A small image classifier, trained from scratch.
Training: 19300 steps, batches of 128, held-out accuracy 91%.
Rows from expert 15 of block 5, named by matrix and row number. Rows with one number belong to one neuron. Each number is 200 + 30 x the weight over its row's rms, rounded and kept within 0 to 999. All counts start at 0. After the name is the row's rms in percent of the matrix's.
# up: expert up (model.blocks.5.mlp.up, 64x160x160), inputs 0-79
# down: expert down (model.blocks.5.mlp.down, 64x160x160, transposed), outputs 0-79
up.60,114,199,213,183,214,246,204,207,201,165,230,189,170,195,135,218,273,222,218,231,213,219,195,185,203,242,162,180,197,218,191,280,216,172,196,140,189,208,215,236,218,184,255,166,196,216,205,192,215,236,211,219,181,237,210,235,235,225,188,194,197,171,174,237,219,186,204,213,142,211,180,210,240,226,168,193,171,219,160,144,184
up.61,104,193,173,219,190,264,182,218,196,208,179,194,216,172,238,198,146,188,191,199,217,204,179,147,193,185,163,134,175,180,246,168,213,151,172,193,170,228,229,170,219,170,234,227,212,207,205,229,239,221,179,167,234,183,168,174,256,202,191,212,185,174,199,198,168,197,126,261,275,168,212,191,199,249,217,167,201,257,181,221,227
up.62,094,197,252,177,228,215,167,202,204,266,183,215,184,135,232,170,246,189,172,175,219,220,153,176,167,226,226,160,195,178,223,178,208,201,194,216,211,181,218,214,233,261,201,210,192,198,191,217,190,193,144,176,138,197,248,260,199,194,200,156,154,189,210,200,229,156,200,177,178,250,228,193,176,192,214,172,202,165,240,148,179
up.63,097,203,203,163,158,223,162,227,238,176,196,219,184,193,203,215,170,198,184,272,231,230,224,162,175,163,166,187,148,194,180,155,199,230,218,186,199,206,220,226,151,203,235,168,217,229,184,200,181,199,185,175,182,165,186,146,200,192,206,228,202,185,246,202,168,214,174,207,165,164,153,197,235,170,205,221,197,217,168,228,279
up.64,103,205,194,217,190,246,166,178,138,215,219,209,195,231,177,208,141,206,181,246,203,163,217,166,201,221,204,193,189,243,182,157,197,247,124,216,204,187,209,153,180,204,236,227,237,204,226,212,197,235,238,232,207,227,217,181,237,193,185,202,175,117,194,177,219,161,216,236,180,219,172,219,204,191,172,174,242,192,160,181,234
up.65,089,203,263,143,224,208,186,194,226,242,187,223,158,217,204,151,234,222,179,227,205,179,222,208,202,210,216,198,198,239,263,194,235,241,176,259,240,264,182,172,181,187,215,187,226,199,229,205,229,203,225,184,165,196,200,211,163,216,176,174,242,213,168,193,181,203,173,228,230,189,231,189,209,225,131,224,211,144,218,201,238
up.66,085,182,204,203,148,200,226,177,205,240,239,247,158,209,258,226,217,244,140,186,219,188,185,178,194,173,202,229,180,204,171,208,218,183,152,204,167,213,193,215,201,177,200,224,288,210,194,231,233,185,172,216,152,195,171,177,123,169,152,219,258,181,229,225,229,142,244,160,238,234,193,207,231,184,213,173,197,169,210,185,249
up.67,095,189,203,186,153,196,226,223,154,237,221,180,201,194,242,203,224,184,185,151,209,155,192,184,196,222,169,239,176,196,136,188,214,241,227,158,170,221,225,210,117,216,214,228,224,193,172,224,160,228,133,199,186,130,214,230,172,186,202,216,209,163,244,206,233,179,209,230,194,233,226,162,209,228,245,193,225,175,204,172,187
up.68,111,189,234,185,224,243,237,193,247,244,171,194,199,204,132,195,296,190,165,195,190,266,164,237,161,184,165,165,202,193,207,249,217,172,212,229,183,181,188,205,163,207,194,219,216,201,226,218,248,231,170,249,222,283,181,194,182,180,219,189,191,207,187,187,196,209,150,196,211,208,182,177,151,195,225,188,165,250,170,213,181
up.69,098,218,241,196,234,156,241,187,229,172,199,193,234,174,225,203,246,218,210,160,178,201,155,238,253,248,144,261,202,225,229,228,231,225,170,201,195,191,208,202,162,188,165,212,202,198,263,208,225,177,201,229,208,209,152,260,212,204,161,208,291,227,171,187,187,185,184,153,148,248,193,172,186,182,189,218,210,177,202,226,141
up.70,092,211,205,211,184,213,197,204,262,210,225,172,222,241,200,187,218,180,175,195,203,124,236,192,227,165,197,182,247,170,188,294,186,197,190,180,192,204,173,198,227,207,239,214,205,183,203,184,235,155,247,215,174,205,214,245,173,172,191,235,272,159,181,238,243,213,209,249,168,182,209,167,219,191,223,236,234,223,145,226,205
up.71,101,191,220,157,141,244,207,184,228,185,193,226,212,213,232,205,173,169,235,209,137,155,207,195,184,174,170,198,211,238,201,161,185,199,244,191,207,232,196,205,218,237,172,221,240,197,214,246,252,240,166,206,156,234,205,206,189,191,214,163,199,158,196,203,180,185,191,179,199,175,233,205,247,196,213,197,194,232,155,217,210
up.72,108,211,233,214,155,184,236,274,191,214,220,160,241,212,242,181,202,196,226,201,216,139,147,251,274,218,232,183,156,184,215,187,178,255,145,220,175,198,181,200,196,170,198,202,179,190,174,193,183,151,200,208,228,192,263,213,213,155,184,180,183,202,240,209,206,189,169,217,212,189,188,215,183,228,225,160,169,202,223,210,248
up.73,101,193,184,167,224,210,212,204,158,122,191,203,208,149,194,194,189,180,237,157,192,258,237,166,212,226,204,251,172,252,193,226,188,203,215,206,239,235,192,237,208,216,165,247,244,224,143,207,192,254,185,230,193,193,211,197,171,171,203,179,257,228,147,200,190,170,219,153,164,179,183,205,211,163,159,149,245,189,200,178,169
up.74,116,208,253,160,220,243,237,195,177,187,220,163,207,161,200,181,182,156,221,196,192,161,147,180,141,168,164,171,181,194,184,234,212,214,194,164,203,230,197,250,217,195,202,151,186,190,212,217,188,180,244,171,213,200,204,200,269,200,165,234,196,186,153,217,236,193,237,195,204,236,219,194,220,114,211,231,185,156,237,234,208
up.75,120,202,181,183,210,265,189,202,156,212,221,219,188,218,214,208,184,220,227,169,226,221,164,183,216,194,220,168,196,197,236,200,203,256,146,211,159,163,226,205,208,182,219,210,193,199,212,232,178,192,214,226,210,222,213,227,147,191,202,208,136,196,186,166,190,126,177,201,201,187,230,210,237,154,221,197,185,199,174,169,230
up.76,084,192,206,164,202,250,194,223,238,165,187,242,240,189,209,184,215,238,205,192,242,153,238,223,240,167,180,196,182,185,212,222,196,174,225,191,146,188,201,154,212,105,203,212,200,199,152,179,203,142,136,165,207,206,123,147,219,197,168,204,242,231,230,213,218,182,214,176,185,186,210,205,166,225,181,262,176,196,221,253,201
up.77,080,202,272,153,155,264,292,182,209,219,165,205,235,198,201,216,164,198,179,240,198,241,168,202,213,145,165,204,195,195,204,203,223,205,228,183,192,195,204,164,213,216,257,198,208,173,220,217,202,229,184,222,248,179,222,185,200,218,210,240,186,192,199,211,225,254,173,173,202,182,235,214,204,242,184,180,224,236,252,218,173
up.78,089,209,240,181,203,219,242,191,189,229,202,176,168,238,154,178,272,145,195,205,255,221,174,282,212,146,194,210,188,202,195,262,207,200,253,194,205,260,188,235,245,215,238,214,205,197,218,171,183,177,236,193,185,137,172,176,206,224,199,194,196,168,200,187,240,150,180,215,235,168,200,211,198,166,196,216,140,196,161,219,187
up.79,103,187,234,210,242,185,171,204,142,206,184,250,169,213,221,209,229,157,213,190,200,203,201,248,228,187,147,189,200,192,218,228,174,180,161,217,207,236,220,197,221,157,207,156,166,214,148,183,242,243,224,254,253,212,194,245,229,213,238,197,193,215,189,150,249,158,130,166,205,171,167,207,192,192,273,172,197,198,199,173,194
down.60,122,207,224,210,181,195,239,157,148,188,205,191,256,129,208,200,203,217,228,190,205,141,229,159,180,172,170,221,170,207,237,223,211,193,164,218,253,165,191,254,228,179,144,184,188,225,237,217,199,167,203,154,180,242,229,180,234,227,200,175,248,209,208,159,188,225,213,219,205,160,201,195,200,225,240,224,203,175,187,151,192
down.61,102,245,191,214,210,155,173,249,282,190,172,257,148,233,153,217,187,223,210,191,190,193,209,232,188,196,204,145,163,154,209,160,261,206,219,193,235,227,180,161,202,155,235,180,201,195,216,243,144,221,237,147,225,179,191,209,169,156,218,180,218,199,177,179,215,218,224,194,203,191,251,252,139,174,196,207,190,218,240,158,181
down.62,094,194,114,198,154,141,194,174,212,197,182,163,161,231,237,198,225,204,206,174,190,181,234,155,187,173,256,225,209,223,158,226,211,190,212,208,190,180,193,200,169,217,232,242,239,211,150,198,220,169,202,185,186,184,175,206,191,189,205,167,197,143,186,189,119,274,197,246,182,202,209,216,222,229,210,189,220,127,170,169,170
down.63,094,201,233,157,194,182,196,225,185,192,168,226,207,196,235,205,172,188,212,132,183,187,220,218,165,197,198,176,229,226,246,223,245,207,211,254,206,228,226,170,203,175,226,268,202,197,237,204,244,241,215,224,206,181,239,235,152,135,211,194,195,196,149,213,186,135,182,230,207,242,188,204,190,218,264,165,223,180,145,209,188
down.64,101,235,182,251,191,159,185,189,280,198,213,174,200,247,181,227,177,245,205,204,228,193,169,198,247,156,211,194,186,199,197,213,189,214,206,205,162,214,142,235,166,177,162,224,201,216,235,218,203,244,193,193,248,210,173,198,150,184,174,166,228,170,157,166,222,185,228,188,158,176,187,174,130,161,190,254,206,214,209,210,221
down.65,089,162,173,200,216,202,226,212,226,157,222,182,201,156,230,180,188,164,213,145,238,149,187,270,152,213,252,218,182,218,187,192,214,237,184,243,170,155,198,220,231,238,204,209,158,210,183,234,167,220,221,194,214,205,175,147,217,217,178,208,204,203,191,184,173,219,232,227,264,199,169,206,166,213,225,193,190,187,196,122,196
down.66,085,229,227,225,219,222,250,150,228,218,161,198,238,213,229,209,213,164,185,239,225,175,147,223,171,199,235,167,207,218,195,223,195,220,181,205,206,169,238,225,168,180,184,188,199,179,194,188,204,219,254,242,225,194,221,169,133,178,253,164,239,178,235,231,160,197,171,226,239,226,215,186,179,202,169,234,185,166,164,194,188
down.67,101,229,169,229,193,199,199,211,213,204,196,190,184,238,224,191,206,224,186,226,213,249,164,186,170,212,181,221,163,184,232,253,196,237,214,213,203,189,217,150,156,150,218,201,212,179,217,195,230,223,223,195,214,154,240,146,197,139,235,190,159,193,186,268,204,223,235,223,173,174,168,213,160,222,178,202,220,177,183,150,218
down.68,107,248,232,223,171,263,189,212,241,221,165,256,244,221,201,205,209,198,176,217,165,218,208,209,184,194,203,182,229,166,205,195,210,230,170,146,185,221,214,162,196,192,259,197,197,206,240,277,200,175,174,200,184,200,186,184,210,224,194,203,215,243,183,217,213,204,192,231,173,162,163,204,168,170,169,250,195,196,195,198,218
down.69,104,177,204,184,146,257,195,154,216,240,238,155,238,133,224,204,199,258,196,238,168,207,179,212,211,216,219,184,213,200,169,188,202,140,229,221,199,200,242,225,168,239,211,175,219,190,193,207,188,154,162,219,177,205,197,210,220,245,170,183,147,147,223,208,173,177,237,232,203,190,199,227,205,191,192,205,211,190,174,182,204
down.70,098,185,182,224,196,202,178,179,229,200,142,183,191,210,227,240,210,272,189,176,165,160,175,174,206,156,197,211,171,201,186,169,153,190,204,165,252,179,158,175,191,219,210,192,190,152,216,166,165,205,221,169,210,231,234,197,227,242,220,155,234,259,205,207,188,200,192,202,175,245,177,191,238,229,260,234,159,195,225,224,184
down.71,100,206,231,239,208,173,179,246,190,209,218,159,218,224,231,202,172,160,203,221,223,180,228,175,183,180,152,202,215,230,158,199,206,166,173,230,215,243,196,193,186,187,228,170,150,196,218,218,213,224,199,242,198,196,195,204,249,227,223,165,192,210,212,231,187,245,257,194,135,178,240,209,155,204,253,213,129,209,206,129,199
down.72,102,214,185,202,187,199,181,199,155,192,191,161,155,233,171,176,176,195,221,229,230,199,199,202,177,209,216,135,182,253,210,235,259,190,242,274,221,213,170,254,147,175,194,181,211,207,173,199,234,205,213,193,169,192,189,235,230,160,256,213,175,227,199,188,234,189,214,202,166,196,171,181,215,220,249,186,274,211,255,224,196
down.73,097,204,284,205,157,215,198,215,233,209,221,160,193,202,178,180,195,182,177,282,177,221,187,221,168,235,191,190,235,180,180,237,176,214,205,215,172,203,208,175,226,212,186,211,217,232,222,192,147,268,201,201,177,187,140,210,201,204,263,216,185,194,250,209,180,222,142,220,211,239,262,197,177,189,183,151,191,154,161,222,185
down.74,111,139,170,251,189,189,171,160,179,199,191,188,199,237,171,211,237,195,217,271,227,220,204,178,211,199,201,248,220,184,220,252,162,135,199,169,242,202,207,191,196,190,175,211,182,152,158,158,249,216,204,196,215,177,198,162,200,229,231,209,198,186,234,218,203,207,180,227,207,223,206,155,155,134,201,209,152,190,188,184,193
down.75,119,171,242,212,207,194,153,184,170,217,238,198,252,233,226,216,175,226,210,208,242,223,187,221,194,160,211,200,218,176,219,221,204,169,228,214,158,199,225,273,224,198,205,182,167,112,223,173,222,238,215,209,237,151,166,206,162,138,190,206,211,160,191,191,211,262,212,230,193,186,183,193,200,111,258,211,161,175,227,238,128
down.76,086,202,180,187,244,236,229,158,268,175,237,162,141,173,204,196,189,198,186,199,260,191,241,214,171,246,245,223,142,163,197,237,176,171,175,190,248,214,209,199,162,181,193,187,153,200,214,214,232,188,252,280,190,164,287,192,217,177,235,208,227,172,201,151,235,196,180,153,181,223,204,217,194,194,237,187,208,184,165,209,177
down.77,074,204,218,151,131,201,175,202,205,213,169,208,208,131,172,225,191,148,209,190,155,199,211,247,196,193,183,189,231,187,192,186,233,141,262,139,196,253,161,221,207,184,253,205,212,249,239,185,210,230,180,176,194,190,216,221,178,216,144,203,182,235,168,146,213,219,211,254,192,240,181,237,176,200,195,205,208,158,164,196,172
down.78,087,186,187,221,181,178,206,205,163,181,212,174,204,160,231,171,219,217,193,210,173,175,188,172,256,218,199,207,227,225,214,127,200,195,180,187,216,171,186,171,153,160,205,183,247,170,211,220,177,178,170,182,153,218,224,209,184,182,152,233,233,266,199,246,229,212,190,216,262,151,123,230,203,238,210,212,177,238,211,158,209
down.79,108,185,205,153,212,165,223,252,255,144,234,247,154,210,141,182,192,247,202,241,201,238,169,180,176,261,223,135,197,249,180,231,194,200,178,197,210,203,204,224,194,142,176,258,243,203,204,190,230,235,235,158,229,198,218,179,180,194,205,226,179,198,249,137,225,225,211,200,182,189,229,239,149,193,200,196,178,176,154,193,214